{
  "model": "masked image model",
  "dataset": "drawn small creatures on textured ground",
  "train_examples": 203450,
  "image_size": 48,
  "crop_scale_min": 1,
  "horizontal_flip": true,
  "translate": 0.12,
  "method": "simmim",
  "mask_ratio": 0.6,
  "loss": "l1",
  "arch": "vgg",
  "norm": "batchnorm",
  "activation": "relu",
  "depths": [2, 5, 5],
  "kernel_size": 3,
  "stem": "single",
  "widths": [64, 112, 192],
  "downsampling": "avg",
  "init": "small_normal",
  "optimizer": "muon",
  "muon_scale": "original",
  "lr": 0.0097,
  "momentum": 0.98,
  "nesterov": true,
  "orthogonalizer": "newton_schulz_5",
  "adamw_lr_other_params": 0.00086,
  "grad_clip": 1.0,
  "ema_decay": 0.99,
  "steps": 18300,
  "batch_size": 512,
  "epochs": 46.1,
  "lr_schedule": "step",
  "warmup_steps": 910,
  "weight_decay": 0.02,
  "adamw_weight_decay_other_params": 0.01
}
Rows from block 7 of a small masked image model, named by matrix and row number. Each number is 200 + 30 x the weight over its row's rms, rounded and kept within 0 to 999. All counts start at 0. After the name is the row's rms in percent of the matrix's.
After each channel's rows are labels from the 100 images, of 14848, where the channel reaches its highest value: "responds to" is what is common among them; "patch colour" is the nearest of a few named colours to the mean colour under the peak. Only what is clearly more common there than usual is listed. The data: drawn small creatures on textured ground. In brackets: how many of the 100.
# conv: 3x3 conv (model.blocks.7.conv.weight, 192x112x3x3, each kernel summed), inputs 0-111

conv.77,087,292,207,193,204,206,187,166,174,213,219,141,229,215,206,126,194,197,147,165,254,183,213,228,226,218,213,171,178,200,202,194,193,207,156,246,219,215,204,172,205,130,200,196,225,188,188,215,130,184,203,182,152,185,161,217,218,219,169,264,213,180,171,183,234,195,196,159,180,191,189,213,256,161,219,185,243,190,204,224,202,194,148,179,163,210,206,243,234,174,229,176,177,215,215,250,222,234,159,220,182,174,217,212,238,170,170,146,206,165,224,230,232
responds to: starfish (37)
patch colour: grey (61)

conv.18,098,144,196,196,180,167,217,251,197,202,177,180,239,176,200,205,231,239,200,278,211,213,234,165,188,148,162,214,254,248,188,165,211,195,206,192,230,223,187,142,181,209,146,200,165,169,145,186,172,226,206,179,206,206,139,233,152,207,211,174,181,158,155,230,199,231,207,211,226,164,211,195,152,212,219,221,153,154,168,243,184,188,187,190,154,235,138,208,224,185,174,195,208,232,192,193,191,236,235,208,154,139,207,193,184,180,201,258,205,205,218,177,234
responds to: beetle (72); white (64); plain (46)
patch colour: grey (55)

conv.136,115,167,202,172,194,223,160,204,223,223,232,233,210,234,230,181,222,200,196,177,215,235,231,252,228,193,244,208,192,174,158,209,207,221,191,195,157,229,219,173,163,233,218,188,201,179,210,230,205,171,209,165,219,208,176,173,172,196,209,226,213,214,177,216,248,215,210,212,177,190,207,185,215,149,227,102,197,224,196,185,185,184,194,228,160,196,151,204,189,161,208,198,231,210,56,172,172,221,183,210,155,190,165,173,164,188,125,193,221,201,210,183,257
responds to: crab (59); jellyfish (30)
patch colour: grey (55)

conv.169,090,218,124,203,214,217,172,221,183,183,199,183,228,179,220,243,189,235,164,194,167,195,184,221,227,177,121,209,161,232,216,189,196,257,209,231,214,186,206,229,213,225,246,187,203,194,221,228,210,170,260,194,224,223,181,188,217,229,175,232,177,164,176,188,177,214,197,217,214,186,117,222,164,229,219,251,214,254,171,199,231,160,175,189,220,155,208,164,252,221,199,237,153,225,224,206,196,164,136,244,229,239,247,195,161,219,223,190,239,179,190,248,228
responds to: black (34)
patch colour: grey (51)

conv.25,091,177,202,182,202,183,273,210,212,197,165,240,204,211,161,179,246,197,194,189,212,247,165,215,230,218,228,239,161,233,179,150,181,206,227,219,217,238,184,219,194,146,298,209,200,209,190,191,189,188,181,202,191,206,155,170,245,167,201,181,195,189,120,217,271,224,200,232,178,184,211,181,242,196,201,167,182,192,193,198,189,163,175,232,257,208,202,164,185,184,197,178,250,195,248,163,201,225,149,211,228,174,174,209,142,194,190,214,175,196,213,209,116
responds to: crab (77); black (25)
patch colour: grey (74)

conv.141,076,206,186,245,154,197,216,197,180,198,232,195,252,176,170,259,192,206,215,208,206,198,200,219,193,227,188,149,209,205,205,184,205,242,184,227,204,207,219,217,189,210,202,197,215,174,203,208,215,184,189,194,214,186,211,180,208,208,187,230,194,177,152,208,193,207,201,126,239,159,127,190,203,226,178,214,192,219,214,176,145,193,213,204,222,201,241,164,336,216,209,294,174,192,178,163,190,116,212,216,226,229,200,190,188,260,198,227,237,195,216,152,181
responds to: starfish (46); dragonfly (35)
patch colour: grey (66)

conv.63,099,185,162,187,193,128,123,213,211,184,227,232,167,192,233,215,198,212,189,204,192,209,204,226,219,197,153,202,222,192,200,202,194,206,118,209,265,209,215,185,205,217,227,217,202,143,158,198,63,187,171,224,135,170,193,173,200,193,190,234,220,150,194,207,255,206,215,220,202,165,210,198,223,157,233,241,205,226,178,186,199,222,150,247,189,182,216,192,190,191,197,220,198,201,161,196,154,212,254,212,195,180,214,205,165,204,164,225,184,205,213,208,171
responds to: snake (100); black (26)
patch colour: grey (74)

conv.0,126,215,247,200,184,197,109,227,167,218,193,233,207,199,130,195,182,189,210,243,228,165,211,188,292,191,166,189,269,210,206,179,171,198,146,204,261,251,168,183,174,219,200,187,178,197,267,130,204,195,233,193,230,183,195,219,178,179,197,225,192,186,209,182,196,209,203,214,201,178,209,180,252,187,208,196,202,195,209,169,213,163,191,188,181,243,172,204,206,227,178,210,253,220,202,185,276,179,127,228,178,196,223,188,161,206,235,181,184,183,211,173,239
responds to: crab (90); white (36)
patch colour: grey (68)

conv.126,111,204,168,155,206,242,184,198,179,201,204,187,214,200,144,226,201,180,193,229,221,222,175,194,226,220,208,234,170,214,210,228,206,194,261,223,184,204,172,168,210,170,273,185,172,152,228,149,39,153,247,187,199,192,198,201,213,191,201,151,193,222,231,228,244,200,191,195,180,204,197,202,189,214,149,178,187,168,220,186,198,156,232,212,195,201,210,172,192,217,232,218,221,209,204,193,240,194,233,228,278,197,189,183,184,191,206,178,148,186,221,209,176
responds to: crab (100); black (26)
patch colour: grey (76)

conv.91,089,138,103,214,193,190,187,216,207,195,193,233,173,188,165,225,184,216,199,182,182,186,259,238,196,233,231,202,211,213,238,172,205,215,232,176,226,186,220,202,191,234,129,184,169,179,225,194,194,277,194,162,212,191,204,205,204,214,212,120,215,265,147,183,244,226,223,238,197,197,225,190,188,134,176,168,220,156,214,240,187,220,188,207,184,180,184,190,185,207,180,193,239,202,258,181,212,209,117,229,196,205,210,165,156,206,200,213,198,229,246,184,191
responds to: large (71); crab (48); dragonfly (36); colour: black (31)
patch colour: grey (68)

conv.116,114,166,217,191,207,195,187,226,205,188,237,166,211,179,172,157,188,211,220,175,192,206,210,248,151,203,221,206,195,188,214,221,205,221,116,178,244,193,294,158,166,166,119,180,191,220,134,102,168,230,155,198,243,181,198,177,130,194,210,191,207,159,154,174,188,182,211,209,204,234,193,178,184,206,193,235,207,197,177,225,182,185,187,237,152,208,213,201,206,210,210,211,156,200,181,217,206,219,171,204,142,195,180,194,223,203,221,208,201,232,214,215,265
responds to: snake (81); large (69)
patch colour: grey (76)

conv.153,090,207,177,223,214,202,184,256,261,182,205,164,189,201,202,184,185,163,189,181,205,222,211,211,223,210,233,211,184,189,234,193,203,181,218,201,196,141,229,218,241,240,232,185,192,186,183,211,234,169,206,219,186,211,179,214,222,157,163,278,220,147,184,226,241,193,172,195,197,142,185,273,178,168,199,202,254,231,153,218,270,166,179,222,202,147,255,168,243,191,213,215,174,227,237,217,223,195,204,190,217,213,239,219,184,231,113,200,133,193,183,175,218
responds to: black (35); blue (25)
patch colour: grey (56)

conv.105,123,184,228,207,194,223,177,211,197,192,181,206,220,230,183,209,171,240,192,220,181,220,239,241,152,252,168,203,231,238,203,180,204,200,164,217,226,197,192,163,215,230,161,188,193,193,97,217,112,216,200,170,178,233,211,208,223,220,210,227,190,252,169,164,220,195,210,203,185,182,206,177,180,191,216,215,152,189,182,257,193,178,183,225,195,202,142,167,178,187,81,209,213,197,152,217,154,166,234,239,235,222,193,222,218,213,226,189,144,208,182,210,209
responds to: jellyfish (86)
patch colour: grey (76)

conv.93,100,213,193,198,173,212,241,182,198,169,184,218,172,198,197,200,149,199,292,297,200,185,179,210,194,166,212,257,251,187,250,212,211,298,199,213,185,198,192,199,197,207,194,155,234,208,198,199,189,201,156,207,192,196,194,162,182,246,290,202,197,198,233,232,224,202,235,142,212,182,137,204,193,180,182,215,171,182,205,183,244,216,192,206,194,192,191,202,197,205,248,163,231,192,199,200,195,182,180,200,199,227,169,227,199,174,212,232,205,103,184,207,218
responds to: teal (60); spider (28)
patch colour: green (59)

conv.142,091,203,211,202,182,215,249,257,193,249,176,228,180,248,210,181,164,181,160,162,238,213,260,201,212,241,185,205,243,205,153,194,170,199,215,203,176,55,222,200,173,203,194,235,186,179,193,204,216,192,199,206,192,179,216,196,168,136,226,212,202,179,143,223,242,195,205,205,224,166,146,188,190,198,184,192,181,194,216,201,228,266,193,225,213,230,201,217,256,194,148,196,203,213,173,237,209,171,172,184,196,210,217,190,182,152,249,176,220,208,176,168,226
responds to: pink (71); turtle (68)
patch colour: pink (46)

conv.1,108,225,165,179,197,194,195,204,194,226,205,201,201,233,175,182,220,156,205,189,192,182,148,227,66,213,229,209,203,182,173,199,196,201,181,186,193,218,214,163,205,242,166,200,220,168,213,210,41,212,178,193,239,221,189,189,209,188,225,223,197,153,162,200,221,194,191,189,222,208,189,204,234,185,204,222,224,198,209,221,193,234,186,161,135,209,221,210,198,152,160,194,183,189,159,200,249,188,195,221,155,182,204,217,200,200,196,202,199,215,188,247,154
responds to: caterpillar (64)
patch colour: grey (52)

conv.53,099,162,185,155,147,226,243,189,201,226,210,209,110,266,223,168,201,226,172,230,230,226,200,230,169,214,206,190,249,196,197,160,174,218,127,185,172,182,158,143,148,246,184,128,228,191,172,116,209,211,213,209,182,184,198,194,235,181,196,234,200,178,164,188,226,197,242,168,188,250,195,252,175,234,184,215,218,200,185,171,186,227,210,160,188,155,228,214,202,212,151,224,198,184,204,214,221,180,231,207,216,208,209,214,160,195,214,209,231,221,200,240,210
responds to: dragonfly (39); spider (30); white (26)
patch colour: grey (51)

conv.186,114,232,194,200,190,214,175,235,182,205,163,213,171,216,212,233,200,206,200,181,155,183,192,253,209,227,205,205,240,190,193,173,206,204,218,209,176,185,186,179,215,251,108,209,236,191,167,115,176,251,140,175,202,183,198,190,214,187,217,152,208,205,142,160,151,258,228,202,197,187,206,225,200,184,215,224,204,216,176,236,187,231,205,162,187,168,200,165,202,104,190,229,174,217,224,200,216,210,261,166,155,204,234,182,181,212,220,205,170,242,153,202,139
responds to: dragonfly (95)
patch colour: brown (60)

conv.29,099,196,237,187,90,251,210,214,227,220,184,257,192,184,234,205,203,240,189,212,181,244,211,219,189,192,166,229,219,186,189,214,177,189,230,199,190,210,242,196,171,208,255,193,159,177,137,152,170,196,191,191,204,177,222,189,155,195,221,191,236,225,186,198,199,144,192,169,197,195,211,198,216,265,208,273,207,172,179,216,196,193,213,201,211,257,200,170,198,150,227,177,253,186,169,157,159,204,163,164,171,210,179,212,169,270,244,228,226,217,163,191,229
responds to: spider (52); black (26)
patch colour: grey (55)

conv.76,102,198,182,198,237,206,204,219,243,188,213,199,163,195,218,179,238,230,224,199,219,195,206,187,205,210,208,137,199,199,179,201,189,158,206,169,196,216,212,199,217,214,201,209,208,214,201,208,207,203,209,190,186,188,164,197,203,191,130,211,215,197,195,190,217,146,194,197,222,187,188,202,176,205,187,211,202,200,243,198,231,108,215,211,196,204,224,197,209,198,210,173,212,253,220,222,200,179,192,194,195,178,209,206,206,222,176,149,227,416,179,200,218
responds to: red (91); plain (42)
patch colour: red (32)

conv.34,101,167,203,256,217,181,138,231,198,180,191,157,213,216,204,179,187,207,223,214,201,245,167,269,83,189,211,200,241,214,188,173,204,209,152,216,238,188,199,214,190,219,187,228,176,236,194,167,223,159,148,225,190,186,217,207,210,199,205,189,206,176,162,168,147,242,213,208,259,201,237,138,231,215,219,197,195,189,158,189,183,197,190,167,176,194,174,154,172,153,205,206,186,227,230,220,175,175,245,217,200,211,172,201,216,224,221,194,176,214,200,221,100
responds to: dragonfly (96)
patch colour: grey (64)

conv.159,090,233,216,231,168,181,89,174,211,226,190,214,220,253,241,207,239,204,147,147,244,251,198,175,191,173,211,167,199,192,215,165,217,162,189,185,241,147,222,190,210,232,218,205,213,217,249,220,212,172,231,242,242,220,226,241,201,202,181,216,242,207,188,223,199,180,157,218,217,193,194,221,217,135,179,169,197,226,253,220,219,254,238,215,233,171,195,268,212,186,181,181,219,227,241,208,180,181,217,223,188,183,206,232,197,201,162,185,158,168,179,195,246
responds to: caterpillar (35); black (31)
patch colour: grey (52)

conv.152,094,191,207,198,207,212,257,169,184,211,139,207,235,191,191,206,173,85,149,180,118,213,238,170,232,184,228,232,252,197,214,209,191,170,206,230,179,262,188,188,182,209,237,153,201,208,214,219,211,197,179,214,220,197,193,215,178,219,196,223,161,206,172,213,216,180,252,182,197,193,205,207,224,205,209,208,216,207,170,195,148,274,234,174,215,234,219,183,180,216,174,262,153,196,213,239,202,207,244,234,207,236,187,217,195,180,202,254,204,139,180,212,247
responds to: black (47); green (40); crab (26)
patch colour: green (44)

conv.92,105,203,162,204,183,223,248,229,202,212,166,182,241,200,210,194,190,172,226,206,211,184,177,176,194,157,197,200,218,210,163,222,180,210,189,211,184,5,223,198,193,200,221,201,229,221,227,165,200,201,195,195,197,220,239,168,185,195,119,211,160,199,205,232,163,235,257,190,193,205,177,197,243,204,192,190,201,190,202,188,279,225,196,184,202,194,215,165,212,224,209,204,182,213,198,200,221,159,193,239,203,177,218,178,188,228,212,214,217,222,168,228,232
responds to: orange (50); pink (36); crab (36)
patch colour: black (41)

conv.149,104,178,145,156,204,200,236,203,193,184,172,190,199,205,195,140,220,220,219,164,212,184,194,157,274,205,279,207,233,248,191,131,144,219,169,209,176,217,182,183,196,208,203,228,221,188,265,182,110,200,189,205,228,196,159,164,200,191,167,231,198,173,212,211,187,210,214,202,263,160,175,167,228,216,204,188,193,208,161,191,187,192,254,218,240,163,177,245,206,217,242,228,185,199,135,214,208,208,182,203,187,164,186,191,261,211,205,216,209,171,207,150,207
responds to: crab (68)
patch colour: grey (57)

conv.66,104,285,178,110,212,249,195,180,212,203,181,236,181,223,204,248,174,194,167,286,167,234,182,230,187,225,190,165,216,212,222,201,194,197,162,211,188,219,256,191,220,244,194,156,200,180,144,163,216,152,220,197,189,148,204,139,173,202,216,176,173,172,222,197,216,193,185,166,221,227,173,217,204,218,211,208,170,219,230,224,208,188,176,221,207,188,185,179,196,215,193,210,238,188,215,199,247,172,185,210,190,198,256,187,87,232,220,199,187,209,195,169,218
responds to: dragonfly (85)
patch colour: brown (63)

conv.75,104,207,175,210,157,212,205,234,243,221,213,196,251,171,115,262,193,215,226,208,204,236,234,165,260,212,241,220,220,211,226,219,195,185,256,188,224,219,228,134,140,166,210,203,222,160,257,178,196,213,193,159,186,135,221,220,162,198,220,162,194,214,225,176,254,173,194,214,215,170,206,169,227,194,190,186,189,219,226,147,199,175,178,263,195,160,185,155,197,220,191,202,226,186,210,163,242,174,219,221,136,186,185,155,159,208,199,212,174,189,200,187,192
responds to: crab (88); large (61)
patch colour: grey (54)

conv.81,111,223,204,204,220,216,173,239,215,182,179,203,154,192,202,257,126,209,343,170,227,209,213,204,200,204,188,138,174,184,136,190,196,195,199,259,171,215,200,206,188,209,208,173,203,208,211,205,186,215,199,201,186,197,170,219,196,183,151,187,268,193,184,187,178,160,248,192,192,215,134,180,223,146,192,201,196,222,211,185,240,170,195,192,214,241,205,212,251,205,195,144,166,206,193,182,197,188,205,210,209,179,213,228,185,227,184,194,243,275,163,211,209
responds to: plain (59); blue (54); purple (43)
patch colour: blue (46); purple (38)

conv.32,078,183,151,238,153,228,228,197,182,255,225,213,198,224,237,228,215,194,206,161,172,210,213,198,177,183,220,182,210,177,237,193,176,179,194,236,202,242,227,198,167,204,200,264,213,198,172,201,205,195,183,202,178,223,230,169,200,203,206,229,238,165,196,194,213,141,242,104,210,173,300,244,212,232,201,201,210,210,207,212,253,186,202,193,222,232,217,166,226,213,195,183,194,196,200,264,208,166,203,246,200,200,215,163,174,135,222,129,231,176,233,139,210
responds to: large (64); starfish (39); black (25)
patch colour: grey (53)

conv.12,092,194,216,190,175,223,223,303,242,248,208,213,207,233,167,184,181,208,216,168,250,210,181,173,203,159,203,206,141,154,202,200,189,251,192,236,216,276,214,219,215,192,225,168,214,201,191,206,229,218,200,194,171,192,206,179,202,218,239,203,173,186,238,235,238,149,199,188,190,164,130,216,226,167,164,236,195,168,246,169,155,203,189,218,160,243,222,164,179,196,183,204,192,254,234,268,199,170,210,239,199,180,173,198,203,176,160,169,243,194,195,155,185
responds to: starfish (29)
patch colour: white (61)

conv.52,076,199,211,240,157,188,213,191,259,247,113,167,218,206,171,229,213,230,212,227,214,210,230,179,228,159,214,154,198,217,221,197,206,149,181,182,209,211,188,215,212,246,260,189,177,214,177,157,274,180,181,179,168,177,214,203,174,187,172,220,222,192,214,258,249,198,219,276,238,250,170,240,156,213,195,250,219,173,185,159,202,216,209,230,244,225,162,216,182,206,179,188,214,181,200,213,159,151,227,218,222,211,141,204,203,223,239,220,205,211,198,200,245
responds to: dragonfly (40); black (30); starfish (25)
patch colour: grey (54)

conv.47,089,219,198,193,98,231,186,189,213,264,225,199,197,234,190,203,209,251,198,181,162,170,171,208,224,207,191,175,226,206,305,188,186,189,220,235,183,233,189,193,204,193,192,193,186,210,192,192,219,183,183,172,198,229,200,204,196,175,138,180,247,205,170,225,206,159,295,284,238,188,138,181,204,198,200,220,182,207,218,207,174,238,203,231,188,221,167,157,230,208,197,205,192,203,170,220,176,225,229,220,206,188,166,253,209,219,216,127,220,207,222,190,191
responds to: beetle (33); black (31)
patch colour: grey (66)

conv.115,085,210,177,209,207,239,109,185,167,222,217,199,198,196,120,174,176,211,166,191,194,166,191,251,148,179,237,215,250,182,158,130,197,217,225,202,261,181,219,242,215,81,195,210,230,150,207,232,210,197,171,196,246,208,211,204,202,244,186,214,206,229,147,171,189,179,225,179,220,207,217,195,180,177,190,213,249,214,199,223,162,173,178,186,182,255,195,211,256,184,186,191,216,213,200,207,217,179,184,222,187,167,209,199,159,186,215,217,197,187,236,219,173
responds to: snake (54)
patch colour: grey (66)

conv.42,107,192,202,228,176,198,146,248,197,177,204,194,173,200,229,258,160,217,228,127,210,243,207,214,215,148,202,216,215,192,230,182,145,257,223,195,175,151,231,221,217,225,182,241,201,216,202,192,212,191,214,192,210,198,144,282,201,250,234,219,113,164,128,181,198,141,198,164,177,235,165,192,239,189,190,183,209,210,210,201,198,217,204,192,189,195,206,226,194,212,190,205,225,207,215,248,181,220,203,198,228,230,171,234,183,200,154,178,235,124,165,205,198
responds to: green (50); teal (35); crab (32)
patch colour: green (62)

conv.55,084,221,168,147,192,223,219,210,214,173,200,241,202,168,169,204,167,243,203,173,206,215,185,199,196,204,240,230,192,236,265,163,185,168,151,221,242,100,173,209,195,203,246,224,186,191,158,124,227,172,195,143,187,173,230,190,187,158,260,179,203,211,194,219,192,235,158,200,175,219,253,194,269,242,217,175,246,211,152,169,164,157,178,206,214,212,174,195,237,208,204,147,184,210,177,208,170,216,166,243,210,229,212,223,198,202,194,211,213,196,221,223,197
responds to: spider (56); large (53); beetle (29)
patch colour: green (26)

conv.124,091,181,184,150,189,207,176,188,187,157,158,145,203,224,158,192,216,209,195,276,210,145,228,188,208,190,158,213,223,224,199,176,191,245,179,191,135,209,176,179,185,177,195,166,219,158,276,266,155,131,262,223,174,204,201,221,171,198,203,170,207,174,178,188,277,146,185,217,210,214,208,212,164,195,197,195,139,220,202,241,204,204,213,212,196,175,171,242,202,172,188,189,203,216,124,213,224,200,197,223,210,214,195,202,173,215,239,190,193,217,228,204,257
responds to: white (59); beetle (48); spider (26)
patch colour: grey (53)

conv.62,089,234,188,240,197,197,102,201,152,224,220,206,177,209,173,198,189,235,189,183,186,197,214,207,212,181,223,232,175,228,166,200,198,204,248,273,165,144,247,213,227,195,240,212,275,210,231,222,196,217,201,229,229,224,233,139,205,161,170,195,169,239,206,226,211,191,197,220,220,170,174,190,202,134,216,207,204,208,278,213,230,214,179,210,212,263,203,179,177,194,228,165,216,235,205,205,214,155,164,209,221,187,212,188,198,171,164,231,207,184,211,216,285
responds to: black (53); crab (36); spider (25)
patch colour: grey (52)

conv.43,122,194,236,131,203,176,221,224,197,201,199,287,198,187,172,181,175,181,215,182,165,185,203,159,187,216,179,221,187,212,204,197,154,228,152,202,245,204,230,137,191,185,183,213,198,187,179,243,48,224,174,197,276,222,184,175,240,196,194,188,216,197,145,207,205,180,177,204,226,182,185,193,174,216,211,196,230,175,218,143,197,222,151,229,181,198,227,192,198,201,182,216,187,166,224,189,176,207,221,177,132,190,221,183,205,212,206,198,199,209,170,233,227
responds to: snake (50); caterpillar (40)
patch colour: pink (37)

conv.138,090,216,182,164,183,155,136,151,251,161,182,183,220,231,181,193,182,194,191,168,188,249,201,218,243,174,195,144,189,224,156,157,224,205,212,231,199,234,195,196,208,201,184,233,249,200,242,211,232,191,152,211,176,190,206,204,255,211,228,241,189,223,210,247,218,163,166,204,182,171,211,222,202,173,219,217,249,267,210,191,205,206,211,254,223,310,199,182,281,213,201,196,200,217,216,226,174,163,232,190,204,237,178,186,173,226,154,234,205,185,197,182,204
responds to: turtle (31); black (28)
patch colour: pink (38)